From a checkpoint of a small segmentation model: widths [96, 192, 192].
Rows from block 11 of a small segmentation model, named by matrix and row number. Rows with one number belong to one channel. Each number is 128 + 32 x the weight over its row's rms, rounded and kept within 0 to 255. All counts start at 0. After the name is the row's rms in percent of the matrix's.
After each channel's rows are labels from the 100 images, of 14976, where the channel reaches its highest value: "strongest on" is what is common among them. Only what is clearly more common there than usual is listed. The data: drawings of small networks of dots and links. In brackets: how many of the 100.
# convs1: 3x3 conv (model.decb.1.0.convs.1.weight, 48x48x3x3, each kernel summed), inputs 0-47
# convs2: expand pointwise conv (model.decb.1.0.convs.2.weight, 96x48x1x1, transposed), outputs 0-95

convs1.20 106 [165  90 198 134 143  98 128 142 103 119 134 110 137 196 138  99 146  74 118  83  89 112 112 123 120 190 107  82  92 144  95 136  54 160 181 133 105 155 107 130 149 100 118 100 134 177 130 163]
convs2.20 093 [143 126 131 162 117 106  93 100 125  63 116 213 134 149 213 129 102 116  48 136 108 113 150 207 208 104 117 130 160 145 132 177 133 116 162 119 145 115 128  97 137  76  96  92 157 107 116 109 133 141 122 120  84 114 152 141  79 154 176 115 130  93 156 198 105  91 169  82  85 137 130 175 102 123 174 120  91  96 120 146 134  90 140 117 176 144 101 111 123 168 145 136 135  91 133 113]
strongest on: complete (32)

convs1.25 118 [162  98 177 131 103 120 204 144  87 171  83 127 135  48 126 105 116 117 106 107 129 132 101 111 131 118 142 150 119 159 110 104  78 124 146 125 159 106 111 185  92  80 133  67  75  90 144  98]
convs2.25 125 [138  99 122 114 124 135 102 138 114 111 120 167 166 203 105 173 150 165 121 130 116 165 177 148 130 131 179 122 116 104 112 204 170  33 112 117 110 148 125 130 207 141 181 102 125 143 126 129 176 130  98 116 234 145 164 112  82 159 148 117 117 196  98 156 128  98 149 143 170 123 135 115 172 115 135 106 136 104 136 152 124 123 112 135 143  81 127 131 121 103  52 119 124  93 116 173]
strongest on: grey dots (100)

convs1.46 079 [187 112  77 140 116 165 137  97 128 123 107 142 143 137 129 144 148  72 117 188 128 110 101 162  88 143 109 164 119 149 174 103 166  50  74 112 198 138 136 127  90 144 139 104  86  96 119 167]
convs2.46 096 [101 167 174  82 150 154 131 126  85 183 154 108 153 122 113 149 123 145 146 122 146 106 179 105  83  55 116  85 124 107 104 135  79 113  82 110 154 141 139 125 106 118 134 119 131  94 125 150 161 170  78  99 184 109  91 123 106 158  95 147 107 157 146 146 165 113 186 136 171 106 158  97  56 145  84 143 167 181 183 118 187 119 135 119 168  88 124 106  58 129  78 139 134 115 144 193]
strongest on: white dots (25)

convs1.3 099 [109 126 172 142 191 121 209  93 142 144 116 129  98 116 142 138 125 141 139 182 129  82 138 103  35 129 127 152 145 156 141 157  76 149 126 156 161 116 126 205 130 140 150  81 160 147 137 131]
convs2.3 095 [143 132 123 121  97 107 129 109 143 117 132 137 108 134  93 159  87  88 106 152 122 147  91 114 133  73  49 110 142  83 106 142  86  82 172 132 126 138 118 137 153  66 139 120 170 163 145 138 160  53  84 101 107 104 161 183 121 167 108 136 106  23 109 104 129 150 136 131 125 143 111 167  89 146  92 102 189 128 154 123 191 105 150 159  47 145  94 145  69 145 110  90 108 125 143 145]
strongest on: grey dots (97)

convs1.17 087 [147 126 104 111 139 157 122 135 175 133  92 144 112 114 110 168 172  98 131 136 138 133 148 169  79 128 128  87 158  79 113 159 147  88 110 129 106 143 102 126  42 176 134  59  85  84 174  73]
convs2.17 099 [122  74 110 123 151 142 130 141  81 180 135 110  86  86 107  87 116 133 126 141 131 110 120 140  67  63 219  98  77 169 111 119 112  79 123 115 112 118 127 136 127 153 134 131 120 182 152 144 102 155 117 131 126 106  82 163 184 112 121 124  43 123 174 118 135 106 177 182 140 140 143  75 173 167 138 146 128 123 139 106 110 174 111 127  79 107 114 116 114 205 159  62 127 179 144 107]
strongest on: white dots (26)

convs1.44 084 [120 199 153 132 169  83 127 123 140 100  99 131 146 114 134  89 105 105 101  73 109 102 102 124  63 215 122 128 124 125  84 104  96 131 141 120  86 185 141 108 196 117 129  90 105 129  93 122]
convs2.44 094 [115 117 134 109  94 146  94 107 168 107 117 153 167  86 148 138 134 127  77 126 151 156 143  83 165 172  19 153 211  84 133 127 123 121 122 150 110 166 129 117 123 137 132 132  73  99 138 104 181  65 152 114 131 194 147 121 104 124 122 116 194 111  65 144 149 155  36 116 103 131 131 128 108 101 146 139 152 117 169 114 179 101  87 162 113 171 139 137 137  84 109 118 150 115 107  93]
strongest on: complete (35)

convs1.26 084 [186 138 138 140 121 169  27  71 150 135 134 146 156 161 154 138 115  60  70 124 140 113 128 136 192  76 137 106 151  69 129 153 144 129 123 129 119 119 143 104 157 170 126  89 129 147 127 150]
convs2.26 081 [151  99  97 189  96  50 155 107 109 126 117 127 118 136 157 125 112  91 162  98 126 153 109  98 119 132 129 137 169 157 146 106  92 149 145 119  92  76  99 139 126 132 123 123 206 144 154 165 165 114 109 141 133 150 125 167 148 103 134 163 118 102 186 156  90 147 132 135  87 194 126 151  90 102  71 120  39 151 114 134 136  73 154  91 138 144 120  53 176 141  93 158 147  88 187  80]
strongest on: yellow dots (25)

convs1.33 111 [162  90 121 103 110 127 130 112 137 124 232 154 125 100  59 122 150 112 158 116 101 129 109 222 130  93 120 167 104 135 107 142  75 133 119  64 157 138 106 131 152  86 144 116 129 154 101 125]
convs2.33 158 [124 150 145 125 157 146 163 165 125 112 155 156 135 117  61  87 165 129 141 101 139 120 135 138 153 134 110 102  68 110 133 127 150  98 119 115 167  97 156 176 177 104 187 170 166 127 156 178 105 157 106 108 166  89  86  85 155 105 142 157  98 170 155  62  87 164 142  90 169  99  75 137 183 145 103 115  99 168 165 176 114 176 163 129 103  67 149  61 142 106 101 150  93 146 126 168]
strongest on: yellow dots (27)

convs1.30 137 [104 112 112 150 148 173 116 135 114  96 168 139  77 128 174 150 138 147 176 119 117 130 149  96 135 197 139 115 173 155  89 144 135 179 187 168 123 119 137 144 126 168 134 137 183 179 117 211]
convs2.30 100 [ 93 132  99  84 147 178 126 123 114  99 130 141 143 112 109 111  99  70 136  91  98 124  86 130 128 122 251  75 141  99 137 132 115  42 130 123  92  80 111 117 144 106  84 107  88  99 103 130 187 123 119 106  76 127 106  81 127  92 140  85 124  93 130 124 143 121  94 160 112 103 139 107 164 112 110 137 150 105 164  81 153 130 101 114 149 126 158 127 130 125 135  75 104  20 140  92]
strongest on: black dots (43); complete (29)

convs1.24 110 [141 100 111 118 117 135 129 123 129 112 182 155 122  34 107 106 171 133 119  82 142  89 125 144 138 102 101 164 109 195 159 167  42 164 131 111 124 105 143 122 205 107 127 142 113 105 114 152]
convs2.24 139 [129 114 155 121 153 131 130 172 126  93 187 158 185 107 137 126 109 110  98 108  51 136 124 171 164 175 102 101 117 116 169 162 171 122 131  98 155  66 159 119 143 140 177 140 169 144  86 127 124 147  96 104 166 135  91  86 123 118 193 170  94 153 161  97  90 146 146 108 159 102  83 123 141 176  96 141  69 168 158 187 164 154 109  79  86 102 167 143 128 124 111 166  78 107 185 126]
strongest on: white dots (35)

convs1.37 115 [166 135 106 134 131 121 114 175 234 108 126 153 141 131 117 139 137 121  63 126 109 121 133 141  73 130 154 174 119 142 166 164 127  77  97 137 103  77 115 141  42 102 137 130  96 105 119  93]
convs2.37 105 [ 99 119 179 114 140 114  90 104 117 177 131  58 197  94 111  93 192  91  72 137 115 136 166  89  82 120  63 132 169 114 149 162 199 134 121  97 154 122  99 168 126 163 138  83 161 197 133 130 171  87 129  96 128 125 139 131 134 137 162 122 164 122 116 120 101 140  82 186 138 128 102  91 123 138 120 160  82 130 171 144 193 120 136 122  56 155 141 127 144 121 118  67 124 136  99 124]
strongest on: complete (33); orange dots (26)

convs1.45 111 [182 125 126  84 106  72 120 112  82 131 124 166 133  31 175  87  95 112  87 120 123 119 101  82 119 110 135 133 132 112 114 105 103 100 119 116 136 107  73 115 103 104 129  82  74  81 151  84]
convs2.45 142 [125  98 139 157 153  76 202 114 101 151  99 134 107  92  88 130 177 119 152 151 249 149 125 223 136 131 189 108 148 117 171 123 205  85  97 166 108 111 156 137 137 130 147 128 135 152 104 137  84  94 100 166 122 150 111 138 114 149 164 108 176  87 117 153 155  86 101 130 144 144 101 138 117 126 142 128  98 177 113 143  99 146 125 138 137  92 158 147 139 178 116 157 140  80  91 158]
strongest on: grey dots (31)

convs1.47 093 [115 143 173 121 119 138 152 148 158 115 120 140 109  98  93 145  95 102  48 151 130  95 211 106 108 169 105 102 116 134 198 159 106 136 144 155 127 143 181 129  72 177 106 109  79  89 120 113]
convs2.47 093 [136 156  82 153 136  78 142 123 114 109 131 103 141 206 155 120  98  97 120 125 105 114  99 196 102 123  73 109 123 107 142 142 126 111 139  81 162  80 138 154 148 110 116  72 174 131 118 122  80 105  98 138 123  93 127 171 159 131 231 128 100 104 185 113  81 125 136 127 132 123 137 103 136  98 140 175 113  84  86 172 112 162 198  96 166 115 130 106 147 137 128  34  87 142 119  93]
strongest on: white dots (35)

convs1.42 091 [ 91 169 115  65 150 156 178 104 137 132 110  85 193 107 172 159 153  73 130  71 119 117  82 123 105 144  94 118 137 113 126 148 142 154 142  66  77 110  94 127 130 133  98  90  84 147 146 171]
convs2.42 093 [137 115 104 203 106  77 116 107 176  89 105 102 137 116 128 124 195 134 106 148 150 114 133  85 164 158 100 144 199 105 156 139 238 113 103 130 137  87 114 159 147 111 134 133 151 125  88 117 117  84 124 148  99 129 197 157 168 133 117  92 175 109 126 126 144 116  67  89 137 128 155 135  80 112 208 171 130 109 117 171 100 123 122 181 141  99 136 156 145  96 111 115 158 102  75 105]
strongest on: black dots (41)

convs1.22 093 [ 78 136 166  73 174  79  80 169  72 118  83 115 178 141 136 123 102 122 127 101 115 117 134  80  86 136 110 167 150 111 113 100 114 161 151 104 117 149 129  95  78 105 111 139 211 147 140  96]
convs2.22 118 [ 97  77 119 119 112 111 102 109  89 162 110 180 140 106 145 134 111 129  71 161 154 137 158  58 107 117 129 119 163 180 128 119  74 151  69 139 116 143  92 108  61 114 147 170 133 125 124  96 154 130 155 123 130 152 125 177 140 167 100 111 178 112 107 196 172 101 136 124 118 144 160 144  42  88 153  52 149  94 119  85 125  65 104 149 137 150 104 148  89 142 145 103 172 159  87  92]
strongest on: complete (40)

convs1.8 124 [134 134 131 182 143 146 117  88 157 129 131 117 135 138 143 188 173 149 147 170 130 122 190 120 164 135 115 159 110 115 159 134 138  87  78 183  87 108 194 136 110 195 176 104 132 144 117 197]
convs2.8 104 [101 134 110 141 141 150 155 142 116  86 112 174 153 134  78 119 113 104  84  80 122 162  90 190 129 145 219  71 115 119 155 128 134   9 103 125 109  91 131 142 155 147 115 102  90 141 166 143 145 104 152 117 102 111 117 103  61  76 182  98 103 136 138 119 104 119 125 118 120 118 112 163 204 136 129  82 115 130 147  84 145 179 153 122 123 114 164 126 119 146 164 148 112  50 126 129]
strongest on: white dots (36)

convs1.0 123 [135  83 146 148 158 135  43 113 144  91  68 152 161 117 112 165 141 167 135 167 156 116 148 148 107 108 137 215 135 121 153 112 106 140 165 149 170 135 172  64 120  95 131 150 145 138 178 132]
convs2.0 087 [113 158 149  80 116 136  91 113 120 134 108 136 149 173 155 105 143 116 146 152  97  68  81 104 125  85 130 152  72 128 105 138 177 178  73  82 151 110  94 102  81  95  81 143 158  55  65 135  71 108 126  90 123 126 117 113  93 130  75 176 114 142 227 100  76 121  85 129 105 161 176 109 125 118  82  91 130 113 158 159 116 142 156 117 157 122 132 134 110 108 133 137  95 108 174  95]
strongest on: white dots (41)

convs1.27 114 [100 113 142 172 163 129 215 148 158 114  81 126 129 140  95 183 146 191 168 182 143 119 165 175  87 147 155 146 152 125 156 155 117  78 104 151 129 132 186 176 125 164 118 115 136 136 132 139]
convs2.27 089 [ 88 121 109  89 108 188  86 141  70 113 181 138 112 157 122  89 109 109  99 110 106 112 110 161 136 128 143 130  78 112 132 145  48  47 203 134 155 122 159 110 212 134  88 151 133 129 125 108 184  96  89  94 120  77 128 113 105  82 171 111 137 122 118 114 140 114 143 107 109  89 136 143 138  65 140 112  90  96 143  59 109  88 114 147 126 101 107  88  79  81 122 132 128 116 106  93]
strongest on: white dots (75)

convs1.43 123 [133 114 132 135 128 134 175 120  98 112 149 126  98 147 142 142 128 116 151 143 163  77 169 125 147 158 113 147 174 109 124 125 143 193 184 203 152 127 141 138 142 148 114 120 169 219 144 214]
convs2.43 091 [ 60 142  64 121 100  95 108 111  89 136 132  71 119 198 114 129 127 103 174 112 136 144  81 205  63 126 112 130 116 147 135 117  90  83 152 105 140 135 136 107 158 121 121  76  85 164 126 109  69  75 134 121 131  72 141 184 116 114 203 118 153 135 163 109 116 107  99 141 110 134 180  54 129  79 138 117  94  96  64  83 107 132 142 132 133 116 114 119 108 143 136 116 131  73 105 121]
strongest on: black dots (89)

convs1.11 115 [128 133 126 123 136  53  88 148 123 131 138  49 137 116 131 173 142 154 140 114  95 129 124 156 105 154 174 147 146 112 138 134 132 166  12 105 165 112 112  78 161 136 159 134 120 166 157  99]
convs2.11 086 [132 113 148 151 147 163  79 104 117 126 107  87  95  54 150 166 109 149 107 151 106 137  82 126 105 135 130 132 142 103 125 116 137 150 189 179 142 121 132 103 106 169 134 137 121 135 117 120  99 195 143  95 128 132 126 144 119  92 106 188 123 189  20 118 137 169  96 107 117 106  61 106  84  98  45 104 123 140  88  75 117  91  99  95 112 123 140  90 175 173 136  84 116  92 102 107]
strongest on: black dots (41); kind: complete (30); white dots (27)